A small image VQ-VAE, trained from scratch: decoder activation silu.
Rows from block 7 of the decoder, named by matrix and row number. Rows with one number belong to one channel. Each number is 200 + 20 x the weight over the matrix's rms, rounded and kept within 0 to 999. All counts start at 0.
# convs0: first 3x3 conv (decoder.decb.1.2.convs.0.weight, 64x64x3x3), inputs 8-15, a 3x3 kernel for each
# convs1: second 3x3 conv (decoder.decb.1.2.convs.1.weight, 64x64x3x3, transposed), outputs 8-15, a 3x3 kernel for each
convs0.15,194,206,206,198,196,196,191,203,199,208,204,195,201,200,191,207,202,197,200,189,201,200,193,201,202,197,195,176,181,173,171,186,172,168,185,168,195,204,203,191,200,205,188,203,205,200,195,194,191,192,192,186,193,195,188,207,195,182,213,195,182,211,183,216,212,213,213,211,218,219,208,214
convs1.15,193,190,198,200,194,200,202,196,205,194,198,199,204,209,202,202,203,206,225,222,235,213,226,226,218,229,236,213,200,202,196,185,194,199,179,192,194,216,207,213,239,229,210,224,219,217,211,213,224,215,213,226,214,210,201,178,204,188,154,206,206,188,212,193,208,191,206,231,202,201,218,192
convs0.16,196,197,210,197,199,204,199,196,201,194,193,182,191,198,172,185,190,164,204,184,144,200,202,151,157,204,143,196,205,190,206,201,199,189,199,187,131,170,153,143,183,167,139,163,159,198,200,188,196,204,191,197,207,187,208,221,233,211,238,236,204,225,231,185,187,186,188,190,204,175,182,182
convs1.16,198,221,200,208,242,206,186,210,183,212,214,213,202,206,209,168,179,169,252,279,232,242,280,236,211,225,195,230,204,213,214,158,191,249,210,234,209,230,217,212,249,228,184,202,200,209,185,210,192,152,179,186,163,189,152,101,142,116,49,120,199,149,184,194,194,194,213,228,214,217,218,218
convs0.17,187,206,204,192,204,193,185,199,195,209,196,200,199,200,204,205,202,201,201,185,171,200,180,170,194,183,171,206,190,189,207,195,188,207,199,189,192,194,187,183,195,179,182,192,181,232,188,218,225,184,210,226,185,218,169,194,184,166,195,185,173,210,194,220,203,225,216,205,220,207,198,211
convs1.17,188,196,179,182,198,183,175,187,180,205,187,202,212,192,203,214,191,218,217,222,199,216,227,200,198,216,195,215,220,215,215,204,214,216,212,213,211,205,193,236,232,211,237,226,222,207,179,213,212,182,212,225,192,228,195,184,195,174,164,191,191,195,199,213,208,214,216,215,215,212,203,215
convs0.18,202,209,203,195,202,199,198,198,200,195,186,193,189,182,192,195,190,197,206,202,185,205,195,179,205,191,170,204,195,193,199,192,192,195,199,199,181,200,206,181,188,193,177,191,194,212,199,198,200,182,200,202,186,195,171,191,197,174,205,212,189,214,221,219,215,215,216,214,210,217,214,213
convs1.18,196,195,193,194,203,192,185,189,189,197,202,201,197,198,200,191,192,197,223,220,217,218,224,214,204,206,199,198,202,197,199,200,204,206,204,203,183,182,164,225,221,197,227,212,203,200,202,212,201,189,201,204,199,209,195,161,182,186,140,175,200,177,199,208,211,218,223,229,218,223,220,214
convs0.19,189,194,197,190,195,186,188,197,191,196,198,197,196,203,196,201,205,200,197,180,195,202,181,191,191,178,186,182,178,167,186,183,175,195,183,174,204,211,208,203,203,197,202,204,201,210,204,216,207,203,209,206,206,213,184,196,188,175,201,197,185,210,200,213,217,213,218,209,219,207,212,208
convs1.19,189,190,184,187,197,192,178,182,190,189,201,200,194,209,205,197,213,214,212,208,204,214,218,210,203,207,209,218,218,214,212,205,206,217,217,216,207,194,184,229,226,203,238,233,211,204,201,218,209,199,218,217,218,234,189,172,195,176,145,186,189,179,212,213,217,209,213,218,205,214,214,202
convs0.20,199,199,191,204,204,195,193,194,193,199,212,202,209,210,211,202,202,209,210,220,209,215,228,219,214,217,210,221,225,221,224,223,221,223,228,221,210,217,209,212,226,213,210,216,207,213,212,213,211,207,214,211,205,218,217,210,211,214,212,203,207,212,209,201,198,193,197,198,196,188,191,184
convs1.20,198,215,197,211,219,210,193,205,200,190,190,185,192,193,194,189,191,191,201,206,197,208,209,201,203,207,195,191,179,194,182,177,185,188,179,190,187,188,198,185,179,188,185,174,184,189,180,186,183,176,185,187,183,186,182,180,192,174,155,180,178,166,173,208,209,212,212,215,212,211,216,209
convs0.21,187,186,189,187,187,190,186,183,187,198,198,192,202,198,194,196,205,207,188,159,184,190,144,183,184,150,182,183,188,186,183,188,189,188,183,182,211,218,223,205,209,218,200,211,217,204,202,202,197,200,204,201,199,203,154,189,184,172,202,201,182,222,209,216,206,206,225,210,213,223,207,218
convs1.21,184,175,183,184,190,190,183,180,181,197,212,204,196,210,202,193,208,199,223,216,214,220,220,221,203,201,208,207,215,210,196,192,204,202,208,205,196,187,190,215,211,212,229,225,223,232,233,240,220,219,225,220,222,231,181,151,199,167,135,200,190,172,212,215,224,206,219,233,206,222,220,209
convs0.22,194,202,211,192,197,200,186,197,197,192,190,195,188,187,192,192,186,194,203,190,157,206,184,154,207,180,142,213,199,201,217,207,205,219,212,214,197,211,217,186,200,197,191,200,198,191,185,188,180,175,178,183,175,183,169,191,197,172,195,205,184,206,220,206,202,206,203,208,199,206,200,199
convs1.22,182,188,190,189,204,194,184,197,191,192,187,205,195,189,205,199,195,211,206,206,196,201,216,201,196,200,190,217,218,209,219,210,211,220,216,214,207,204,192,234,235,210,235,232,216,189,187,196,187,179,191,197,184,198,225,191,199,217,183,197,236,211,218,210,216,217,217,230,219,210,213,216
convs0.23,200,188,176,200,194,167,192,193,173,204,202,205,207,208,208,197,201,212,204,184,203,207,188,211,214,183,210,221,232,232,222,228,230,209,220,216,184,209,215,172,208,213,161,199,190,197,234,209,203,242,223,208,238,214,170,207,189,186,223,202,175,224,188,216,211,201,222,213,209,212,208,204
convs1.23,208,195,205,217,202,209,202,191,190,194,236,194,198,233,200,189,225,194,235,199,235,242,206,241,227,197,223,198,185,202,181,159,181,201,182,206,178,191,210,184,200,214,183,194,205,226,233,237,226,220,237,221,220,240,201,161,241,167,124,214,192,158,236,200,226,196,209,231,199,209,227,196
convs0.24,206,201,208,213,205,221,207,202,218,211,215,211,220,215,215,210,213,207,181,202,190,180,206,193,186,202,195,213,203,208,213,203,208,215,209,214,204,197,190,211,185,188,219,207,212,205,209,215,206,206,210,206,202,208,216,182,200,209,170,192,201,167,195,181,177,178,190,179,190,192,181,190
convs1.24,201,206,198,202,214,204,200,210,204,207,203,208,210,203,216,208,204,212,191,209,197,194,218,200,193,209,194,168,166,169,177,169,175,172,169,169,202,207,208,192,196,198,186,192,193,178,173,189,187,175,191,185,175,186,200,189,195,190,182,183,192,180,175,212,197,212,206,195,209,218,201,222
convs0.25,207,221,218,209,222,211,211,215,217,201,212,214,210,223,220,209,208,214,209,197,207,208,187,209,209,190,205,209,199,201,209,195,201,214,204,200,208,200,198,211,198,192,216,204,208,181,166,171,180,168,175,174,161,166,194,195,192,203,195,189,192,188,180,188,195,195,187,204,200,193,197,198
convs1.25,208,203,201,220,206,209,206,198,203,205,205,190,208,206,194,203,199,188,215,212,204,229,221,211,213,198,192,172,177,175,171,179,175,177,180,173,192,196,206,194,196,199,190,203,201,189,186,181,193,189,179,198,184,184,190,196,202,182,190,188,190,202,195,204,212,214,201,207,213,210,221,218
convs0.26,204,217,207,203,207,206,203,214,205,215,207,206,208,205,212,213,204,211,194,178,191,182,161,169,197,174,177,173,185,174,175,179,179,178,183,178,231,231,231,214,203,216,226,224,225,198,189,203,200,190,203,213,200,210,172,181,193,187,192,193,196,192,201,185,182,196,184,176,192,195,192,199
convs1.26,203,195,198,196,185,195,190,192,199,192,194,195,189,194,188,186,199,191,211,200,203,203,201,208,204,197,206,218,226,225,220,228,219,219,227,226,153,145,139,175,160,147,180,172,159,187,195,189,186,186,192,191,191,189,221,219,222,223,217,222,225,225,227,179,185,187,184,186,181,182,190,191
convs0.27,194,188,163,208,200,167,210,196,171,205,200,200,220,218,209,207,209,203,193,190,207,189,190,213,191,198,213,186,207,201,181,204,201,195,207,205,234,221,226,216,220,222,240,253,255,185,203,192,189,200,199,188,192,201,181,193,173,186,188,171,181,187,169,185,200,183,191,210,186,196,204,195
convs1.27,221,200,213,227,197,208,221,197,212,216,236,196,223,238,207,216,234,200,224,186,216,234,201,223,222,185,214,158,189,176,157,197,193,159,205,191,195,179,199,195,182,204,198,194,205,211,219,193,218,221,204,213,219,207,177,142,219,172,137,212,166,142,207,210,234,204,205,224,196,204,228,200
convs0.28,198,206,203,198,195,201,215,209,209,217,223,217,222,220,222,222,221,215,200,202,196,199,214,200,206,211,207,190,194,189,202,198,192,203,202,194,189,178,181,188,178,180,192,176,186,201,199,209,208,206,209,201,198,205,207,197,194,200,196,190,193,189,176,194,195,202,201,195,201,195,190,196
convs1.28,204,209,195,204,204,198,201,194,196,196,205,193,199,213,201,194,198,198,194,209,186,209,217,201,191,203,188,179,185,188,181,189,186,188,188,186,185,193,187,193,186,183,187,191,187,164,161,161,166,174,167,169,173,173,215,189,200,197,172,180,200,191,188,221,214,224,208,193,214,220,208,220
convs0.29,205,213,187,206,215,196,215,214,203,209,213,207,212,214,214,206,210,201,191,185,190,198,196,205,197,205,202,203,207,194,213,218,204,209,214,213,209,198,192,211,196,190,222,214,209,211,212,213,218,225,223,215,217,216,203,189,182,198,177,169,183,175,169,164,174,168,168,175,170,169,173,166
convs1.29,204,202,198,204,202,198,197,193,194,206,217,199,206,218,207,203,210,206,198,198,196,205,201,199,201,194,194,179,178,180,178,182,176,177,181,179,192,192,200,185,189,184,186,186,186,166,182,180,170,187,185,178,188,191,186,186,200,169,177,184,171,178,186,210,214,208,205,197,205,213,216,214
convs0.30,202,215,201,199,206,205,199,209,200,167,188,173,172,190,174,175,181,167,188,199,183,189,190,179,187,195,172,190,189,192,191,172,191,197,174,190,216,222,232,208,205,228,224,228,233,180,210,194,188,212,196,192,208,196,175,193,182,194,202,204,202,215,204,205,189,198,199,177,186,208,188,197
convs1.30,191,177,185,189,180,186,180,184,189,183,201,189,180,197,184,184,201,196,206,171,201,217,182,205,207,174,209,202,189,201,210,197,209,210,191,212,219,192,194,246,212,214,258,225,219,191,192,187,189,192,190,187,191,191,204,162,195,204,169,196,200,172,196,183,230,190,176,216,189,180,228,189
convs0.31,193,196,200,185,193,202,189,199,207,198,204,202,203,204,207,201,204,205,202,194,188,194,175,162,193,187,170,177,169,175,162,157,160,180,169,169,191,193,186,178,176,181,189,188,198,192,184,189,195,185,200,196,186,207,170,188,164,177,191,174,197,211,196,157,159,168,161,158,170,162,163,176
convs1.31,186,174,181,178,178,180,180,176,178,193,199,190,194,197,199,193,205,192,191,178,190,195,182,186,187,175,181,226,231,221,228,229,225,227,232,224,201,192,185,226,211,196,243,230,213,207,209,202,201,208,203,200,197,197,222,215,211,232,226,217,234,228,229,165,176,176,173,179,176,169,182,178
convs0.32,191,195,196,189,203,199,196,195,203,208,210,205,213,218,203,205,209,206,183,179,182,172,166,168,181,162,168,181,189,183,185,188,182,189,186,177,230,216,217,230,216,216,237,231,223,199,199,198,203,199,205,202,197,206,209,202,202,213,204,203,196,198,192,175,173,183,181,176,178,181,176,186
convs1.32,218,217,225,220,224,228,224,219,233,192,193,188,191,191,189,190,194,194,230,226,229,231,223,231,229,219,236,228,230,231,222,221,221,236,226,238,142,129,121,167,159,144,176,167,151,185,188,180,178,175,180,172,174,172,213,208,216,208,188,215,223,213,219,174,173,171,173,175,169,172,170,161
convs0.33,198,182,214,187,180,211,196,191,213,192,174,194,190,173,192,195,182,193,163,186,179,161,195,179,175,197,187,198,182,179,190,187,182,191,197,181,182,192,181,188,187,181,185,194,194,200,172,196,196,180,202,204,180,202,212,198,207,203,198,205,204,193,204,202,202,208,200,198,201,194,197,197
convs1.33,188,196,192,186,211,190,184,200,188,214,196,219,224,201,229,222,202,224,201,250,194,202,266,198,195,247,194,196,203,198,200,199,199,207,196,205,222,223,199,248,255,226,233,237,220,197,177,205,203,178,218,217,187,221,165,155,153,160,132,148,170,161,162,224,201,216,218,203,216,223,196,219
convs0.34,187,188,189,190,183,190,191,190,192,194,194,190,195,201,198,193,199,192,195,201,208,191,196,204,184,192,195,195,191,184,188,187,183,189,187,182,205,205,210,196,197,197,220,217,216,175,194,192,180,193,193,165,186,181,186,203,196,203,212,216,215,235,229,196,198,198,200,200,198,206,206,207
convs1.34,195,197,180,196,196,185,188,187,186,210,220,217,212,216,212,207,212,208,223,211,206,222,214,207,204,200,192,197,201,205,197,198,203,198,210,207,201,192,193,227,218,214,228,223,218,215,212,232,203,197,217,210,207,224,175,154,179,167,143,178,184,172,190,228,226,218,224,227,225,234,234,223
convs0.35,187,185,177,192,181,178,200,186,191,191,179,186,189,187,190,200,188,193,157,182,187,166,200,201,162,200,202,193,201,196,198,195,196,194,200,199,169,180,190,174,189,186,175,183,191,161,173,173,166,175,180,170,176,180,212,220,203,207,223,201,205,217,192,193,192,182,202,193,183,196,189,185
convs1.35,197,200,188,199,205,198,198,194,184,205,222,211,202,235,219,188,216,199,220,225,221,232,238,229,221,225,216,186,179,190,174,164,180,195,188,187,203,213,213,210,221,220,196,211,213,180,187,208,189,183,208,186,192,214,159,103,179,129,68,155,175,124,189,227,229,213,223,223,212,219,217,209
convs0.36,186,177,196,197,182,207,192,190,200,184,179,183,186,191,190,196,189,187,167,180,166,167,189,163,168,188,170,193,190,194,190,182,187,191,185,184,194,196,185,195,199,191,195,206,202,202,181,187,194,180,195,193,179,186,221,216,217,218,219,214,216,206,218,191,182,202,196,186,209,195,189,199
convs1.36,188,203,185,201,219,192,194,209,185,241,189,222,240,199,222,230,186,212,214,259,198,218,269,208,198,246,196,210,200,216,194,182,203,200,197,212,229,252,208,244,268,226,221,243,217,223,187,225,218,184,219,220,187,220,162,162,146,153,126,138,162,163,159,221,196,228,213,200,223,215,197,226
convs0.37,186,187,190,198,192,191,193,193,190,186,199,196,200,210,210,197,202,201,161,187,175,165,190,166,166,179,163,186,180,183,182,182,181,188,188,188,195,186,179,197,193,177,222,211,197,165,191,191,170,185,198,170,187,193,175,176,171,190,182,172,189,188,190,176,180,182,182,185,188,183,188,187
convs1.37,219,213,198,215,223,209,215,208,201,219,221,211,214,224,216,206,214,201,247,229,223,239,241,233,221,218,211,219,229,233,212,196,211,230,220,230,197,189,196,208,204,201,226,206,208,219,220,209,200,198,208,201,195,198,197,161,210,171,111,184,202,156,202,173,183,177,180,185,180,184,189,179
convs0.38,201,204,197,209,214,198,206,206,193,207,193,199,212,202,207,200,194,198,201,212,199,208,215,205,196,212,206,208,215,208,219,225,217,210,213,214,197,188,195,198,197,194,200,191,200,205,205,195,201,209,203,200,212,206,220,229,208,212,230,211,209,219,198,196,179,174,203,183,186,193,180,187
convs1.38,193,185,181,202,199,187,182,183,170,197,216,193,193,217,189,187,202,182,206,197,195,215,199,197,205,193,189,182,173,192,170,160,177,188,173,195,214,209,210,197,198,204,207,201,205,194,198,199,191,188,191,188,193,187,184,163,191,172,144,169,188,158,184,211,221,209,218,229,214,222,229,223
convs0.39,198,190,203,186,184,192,188,194,198,200,188,203,194,181,203,212,185,206,172,185,187,185,194,193,185,202,199,205,202,197,203,199,203,206,203,195,161,168,176,170,166,180,169,171,179,187,172,179,183,170,189,185,181,188,211,217,221,215,218,219,213,228,221,203,195,190,205,206,200,200,196,197
convs1.39,202,202,194,201,196,200,204,195,192,207,211,202,207,215,210,206,203,200,225,227,212,224,227,211,213,208,196,181,180,186,184,168,184,184,178,182,209,214,206,215,230,210,194,208,199,171,173,177,175,173,181,173,169,184,178,153,184,170,122,167,193,171,196,216,216,215,219,218,219,216,221,223
convs0.40,214,218,215,213,214,206,211,204,208,205,201,199,209,195,203,201,193,195,174,167,174,180,173,182,176,172,176,192,198,195,201,202,199,195,196,194,216,219,222,221,219,222,219,220,214,199,200,190,205,201,195,196,195,199,198,208,197,207,214,207,196,211,196,198,206,202,199,203,203,201,206,196
convs1.40,193,185,191,188,196,196,183,190,192,198,205,194,197,201,196,199,203,192,191,190,197,191,203,202,197,197,197,197,201,201,197,195,202,202,199,196,187,193,194,184,188,185,180,188,188,196,193,194,197,197,192,202,196,199,212,209,216,213,213,208,213,216,215,222,224,222,212,210,219,216,219,216
convs0.41,184,202,203,198,201,212,189,204,206,173,181,191,191,195,204,172,177,182,164,177,182,152,183,177,152,178,169,162,156,156,153,156,148,172,156,170,208,194,177,200,186,173,230,226,202,159,167,162,164,169,163,157,160,163,196,198,185,206,194,190,206,201,188,194,199,197,187,190,192,195,198,202
convs1.41,206,199,200,211,214,206,207,207,205,217,219,211,219,234,211,219,218,206,212,213,202,233,253,223,208,202,188,188,197,190,199,207,199,193,202,191,205,202,214,219,205,209,205,210,210,200,205,181,200,214,190,209,219,194,201,181,195,193,167,165,192,173,175,206,210,221,203,193,211,214,212,227
convs0.42,201,201,197,205,205,200,204,205,206,186,198,183,193,207,192,188,198,196,159,164,178,156,164,178,163,165,182,174,176,184,171,175,183,183,184,191,211,205,199,215,212,205,221,223,218,171,178,183,174,185,183,169,174,177,210,208,197,212,213,205,206,212,204,198,197,202,200,196,198,196,200,199
convs1.42,195,195,196,206,209,200,198,198,205,207,205,203,198,207,203,205,204,204,195,196,199,205,220,215,199,204,200,197,193,199,201,206,201,197,198,203,192,180,184,201,190,185,198,195,185,188,189,190,190,194,196,200,201,195,208,187,204,211,185,193,212,191,200,221,220,221,205,198,210,211,212,214
convs0.43,188,187,198,186,193,196,185,194,197,198,200,200,202,209,199,202,207,201,191,203,191,188,196,183,191,198,186,169,163,166,159,151,149,166,155,157,175,174,171,166,171,158,182,188,176,170,185,177,177,185,179,163,172,167,168,177,159,179,189,171,202,209,184,159,158,177,164,160,177,161,164,178
convs1.43,188,184,180,186,184,178,178,175,175,216,212,210,211,212,210,212,204,203,204,208,186,213,227,203,194,198,184,219,218,214,222,227,219,227,228,225,218,196,185,244,220,206,245,236,221,201,209,198,204,208,208,194,200,197,214,205,197,220,206,203,227,224,221,151,150,168,151,141,156,164,155,170
convs0.44,186,194,203,188,188,200,189,189,201,191,195,195,202,201,204,195,194,199,195,212,195,195,196,178,196,197,180,174,163,166,165,144,148,170,155,154,164,170,164,152,157,151,173,179,173,172,185,179,178,185,185,165,184,171,154,177,155,170,185,172,197,206,193,162,165,177,163,163,181,164,167,180
convs1.44,184,176,173,188,182,181,179,176,178,213,206,205,202,209,203,201,201,201,206,198,190,206,216,197,185,187,178,216,217,210,219,221,218,223,227,217,217,204,197,240,227,205,253,249,223,186,195,186,189,189,193,178,183,179,201,195,196,212,209,197,219,219,211,159,154,170,153,144,166,165,170,178
convs0.45,213,203,209,209,196,210,209,198,211,178,178,184,188,186,188,185,186,182,205,214,219,197,209,215,201,211,213,210,206,199,205,206,212,210,212,208,206,198,186,215,200,198,233,213,213,184,200,195,186,200,199,191,195,198,220,201,206,210,191,192,203,169,189,195,191,188,199,190,198,193,194,189
convs1.45,217,230,213,220,224,218,218,220,207,223,224,235,223,230,238,224,225,229,191,199,197,199,210,194,196,195,193,159,162,169,170,169,169,168,169,176,201,199,194,201,188,189,196,194,196,202,205,214,210,208,219,206,211,213,184,171,187,192,175,179,198,185,194,217,216,216,216,213,217,215,212,220
convs0.46,204,213,210,204,215,214,203,210,211,188,190,193,197,195,194,192,193,199,161,163,169,157,162,171,152,159,166,179,180,185,183,177,178,194,182,196,235,231,227,232,226,219,260,258,242,189,187,192,187,191,196,191,188,194,210,215,203,211,214,208,219,225,212,182,187,186,184,194,184,179,192,189
convs1.46,203,200,205,212,206,202,207,204,210,204,205,194,210,215,198,208,208,201,209,211,211,217,221,218,211,216,208,182,190,191,191,204,196,185,198,187,211,207,209,213,206,205,202,209,206,195,201,194,195,206,191,208,212,198,191,191,198,199,199,197,197,192,191,212,207,211,206,196,203,202,203,213
convs0.47,224,218,210,215,219,204,221,214,211,170,183,172,185,186,183,177,178,181,170,172,197,176,181,206,176,186,201,177,188,189,183,189,190,196,195,198,205,187,196,201,190,199,208,206,211,167,180,175,164,183,177,163,184,167,216,217,209,220,220,210,216,217,208,190,193,193,193,203,197,195,202,203
convs1.47,208,213,208,210,218,205,213,214,210,198,200,193,198,216,196,204,217,205,199,201,202,214,222,216,208,215,213,193,193,198,188,196,194,198,196,198,193,180,188,199,189,192,189,192,185,162,176,164,162,178,171,179,194,179,213,194,214,213,196,213,211,207,215,224,217,222,216,198,213,213,208,214
convs0.48,210,209,209,210,206,210,216,208,213,203,203,210,212,202,208,211,204,207,196,210,200,202,206,202,207,216,206,205,210,199,211,213,211,215,212,207,177,187,179,178,188,179,183,182,179,217,220,222,215,220,221,221,221,220,205,193,201,199,191,203,203,197,199,187,187,174,184,182,180,182,183,177
convs1.48,186,185,187,186,189,192,183,188,179,204,194,204,208,206,211,205,200,209,186,199,180,189,201,189,184,195,183,185,189,183,180,176,185,186,185,185,210,212,200,215,210,206,206,199,194,183,181,184,184,192,186,183,188,190,189,180,189,183,166,186,199,186,191,210,210,215,216,207,211,213,208,217
convs0.49,184,188,188,181,187,190,181,185,185,206,208,203,207,217,206,201,213,204,169,165,163,167,154,153,173,158,155,171,175,170,173,174,169,178,182,171,230,218,227,225,215,216,244,227,231,196,187,198,195,190,201,192,186,200,187,206,203,194,205,197,194,203,200,183,178,185,173,172,189,186,180,188
convs1.49,223,219,213,222,219,219,223,221,217,200,195,195,198,200,201,201,203,208,226,220,220,227,222,220,223,215,217,231,240,232,230,231,229,232,235,235,142,137,133,169,156,141,173,170,159,202,208,202,203,202,203,199,193,205,217,208,212,211,196,212,218,205,211,176,177,183,175,181,182,185,179,184
convs0.50,204,200,200,201,195,199,205,203,202,220,221,216,222,218,212,223,219,212,200,204,211,197,206,217,198,202,214,195,192,195,194,199,195,194,192,191,191,197,189,184,190,195,185,194,190,182,179,176,176,186,185,168,178,174,195,211,195,195,212,197,194,199,194,203,210,208,205,207,208,205,208,206
convs1.50,209,210,205,218,212,211,214,206,203,208,215,207,210,223,211,215,224,209,221,232,219,231,247,226,216,216,212,191,195,195,184,191,193,188,189,193,195,194,190,208,207,199,201,207,195,203,204,200,210,203,199,210,210,207,198,152,203,174,124,188,201,171,215,212,214,205,207,214,205,212,215,204
convs0.51,175,183,185,177,186,189,180,185,184,220,218,221,222,231,221,220,223,215,171,178,183,165,174,168,174,170,176,204,202,196,203,203,194,194,198,188,233,235,218,220,221,216,239,243,230,192,187,207,197,193,209,186,184,199,193,200,188,195,204,197,181,199,186,197,197,199,189,198,199,202,195,206
convs1.51,238,236,227,233,231,222,225,225,224,205,210,210,200,207,208,201,208,210,236,232,222,228,232,226,217,225,223,224,223,227,216,208,215,229,223,226,118,125,129,144,143,136,148,145,141,219,211,214,214,204,211,213,200,209,223,209,226,215,184,211,219,207,216,204,194,197,200,202,196,198,201,193
convs0.52,215,209,225,213,207,216,219,211,223,204,197,205,205,195,198,207,196,205,200,205,215,202,212,208,215,216,209,200,198,208,212,206,203,207,209,206,198,207,195,198,197,195,197,194,198,211,194,212,221,204,219,224,204,220,209,195,202,203,199,210,208,198,206,206,204,194,203,208,198,203,204,200
convs1.52,166,170,171,168,171,168,170,175,169,194,192,194,198,195,203,199,190,203,167,182,171,173,187,173,170,181,169,190,186,187,181,188,187,188,186,192,221,221,218,228,225,222,215,218,215,194,194,192,201,191,192,201,195,202,196,190,186,190,178,181,200,194,189,212,208,218,218,212,218,220,208,219
convs0.53,193,202,203,196,199,203,189,198,195,215,214,211,211,208,215,204,208,205,179,165,175,173,147,152,181,161,161,181,179,178,176,174,173,183,177,176,233,228,227,224,220,213,237,234,228,191,181,189,193,185,193,194,184,200,186,195,189,189,203,190,189,206,187,180,174,187,182,169,188,183,177,191
convs1.53,226,215,220,216,221,215,219,211,211,198,194,194,192,198,194,194,194,193,229,223,223,225,225,218,214,215,211,225,232,230,229,230,226,230,235,230,129,129,129,161,156,148,157,160,152,206,199,198,196,193,200,199,194,201,224,211,223,220,204,223,220,211,228,177,171,176,177,177,172,184,184,173
convs0.54,212,213,209,207,207,212,209,210,211,196,199,191,198,198,191,196,195,201,203,205,210,205,212,215,209,219,218,207,210,201,209,215,209,205,210,201,189,185,196,192,185,196,181,182,192,200,202,199,202,211,207,204,209,207,200,199,196,196,202,198,193,201,195,194,200,197,202,203,198,193,194,195
convs1.54,189,186,184,182,190,185,182,183,181,197,205,199,201,221,202,198,217,203,195,192,190,200,198,196,190,190,188,182,185,189,182,184,180,180,185,182,208,217,215,212,217,213,205,212,212,199,208,199,204,208,208,206,211,210,196,180,206,187,168,187,206,188,202,214,215,214,209,215,209,208,212,212
convs0.55,183,188,184,174,185,183,183,187,182,214,220,204,218,221,219,214,221,205,184,167,179,173,152,164,176,166,174,199,194,188,186,200,192,193,190,182,245,232,234,233,224,226,246,240,238,199,198,199,198,197,198,185,192,192,178,186,189,183,191,190,167,181,182,187,188,192,186,191,193,191,192,199
convs1.55,245,237,231,232,237,229,235,229,234,194,205,195,196,206,197,200,200,205,238,225,223,232,225,227,229,222,222,225,229,229,219,222,225,225,224,228,107,106,98,126,121,121,136,124,120,202,201,200,192,189,200,196,188,190,223,208,223,220,197,216,231,214,224,175,181,182,175,180,178,183,183,183
convs0.56,181,181,188,182,188,185,180,184,189,209,209,210,218,220,216,207,208,215,170,181,198,170,187,192,178,187,203,187,188,190,188,192,187,199,199,192,216,195,185,221,203,188,258,240,225,183,184,189,184,191,190,174,188,187,206,198,189,203,196,180,201,178,178,198,195,192,196,195,202,199,196,193
convs1.56,196,193,197,191,195,193,195,190,191,216,234,233,225,244,233,221,239,239,197,205,195,201,209,202,193,204,197,171,169,171,171,176,176,178,182,176,235,224,232,235,223,228,226,225,223,212,216,217,211,224,226,214,227,221,195,175,186,188,174,173,198,183,189,212,210,207,208,203,201,203,203,207
convs0.57,239,254,251,229,243,239,222,244,241,200,209,199,205,214,205,195,203,192,212,178,199,192,150,169,200,159,181,179,169,172,180,168,168,184,171,176,181,189,181,176,175,172,190,185,180,188,187,193,177,185,188,188,191,191,161,173,161,172,188,185,179,197,190,181,171,185,169,170,178,179,181,184
convs1.57,167,163,161,169,171,171,169,169,176,204,192,193,201,203,198,206,200,201,188,192,186,201,205,203,196,199,197,213,217,208,212,220,208,210,217,211,203,205,200,217,210,205,207,214,204,203,193,188,209,207,201,206,203,209,223,218,213,224,220,211,229,232,213,196,191,206,189,183,199,188,189,199
convs0.58,225,245,239,220,236,235,219,234,225,204,194,192,200,204,202,185,194,187,215,187,201,189,153,170,191,164,170,176,172,176,168,166,173,184,169,176,178,179,177,169,165,162,185,186,183,187,186,190,180,178,184,183,184,190,161,178,159,178,188,187,185,190,195,179,175,194,176,173,179,192,180,196
convs1.58,165,164,166,167,168,166,162,168,167,199,200,197,203,206,200,201,199,200,195,198,191,196,208,205,191,205,194,219,213,215,217,217,217,218,218,208,204,202,199,210,214,204,212,223,205,210,200,194,213,210,205,206,211,208,229,216,207,229,215,210,230,230,221,183,193,201,181,178,195,193,190,201
convs0.59,226,234,237,220,228,237,226,228,231,199,199,193,207,214,197,193,199,188,221,203,211,206,194,189,204,194,192,175,168,170,172,162,170,181,171,179,172,171,169,158,157,155,187,182,175,191,180,185,188,185,193,191,184,200,170,181,156,183,199,180,187,211,182,201,187,198,193,184,201,200,189,201
convs1.59,162,165,159,163,175,162,156,173,163,220,211,215,219,216,223,220,212,220,176,200,179,189,220,189,171,201,177,222,204,206,218,213,208,221,205,212,209,209,199,236,235,215,220,237,220,213,196,217,215,209,227,220,211,223,219,204,188,217,205,181,213,214,190,210,202,219,205,189,211,205,202,213
convs0.60,237,244,246,231,244,240,226,236,240,208,208,199,207,210,203,197,201,196,206,180,197,193,160,173,199,163,177,179,173,181,176,166,178,180,176,184,185,192,197,175,179,181,191,199,194,191,190,202,190,189,199,199,188,195,166,184,172,182,197,188,188,196,189,179,175,187,174,168,175,182,175,187
convs1.60,168,167,171,166,174,171,167,174,176,200,193,198,199,195,196,199,200,202,191,194,196,194,206,205,189,206,202,214,214,217,217,218,214,213,211,212,194,195,196,207,206,201,201,212,204,203,204,201,203,210,212,206,209,211,227,215,214,229,221,216,240,234,224,189,187,198,189,186,196,189,184,192
convs0.61,235,254,251,220,238,238,220,238,240,205,215,198,202,215,208,195,205,196,211,181,194,199,168,182,208,174,182,188,174,183,184,171,181,185,177,183,190,201,197,178,182,176,186,194,195,198,192,190,193,194,194,204,199,204,171,177,172,184,196,188,188,194,194,182,175,183,171,170,177,187,186,186
convs1.61,174,168,166,169,176,172,171,168,179,196,193,193,195,191,194,196,189,200,189,196,195,199,211,197,191,203,199,213,212,210,217,209,209,218,208,213,196,202,190,206,205,193,203,212,204,194,189,191,205,199,196,209,196,201,222,220,217,231,226,217,231,237,223,190,186,199,188,178,191,189,184,195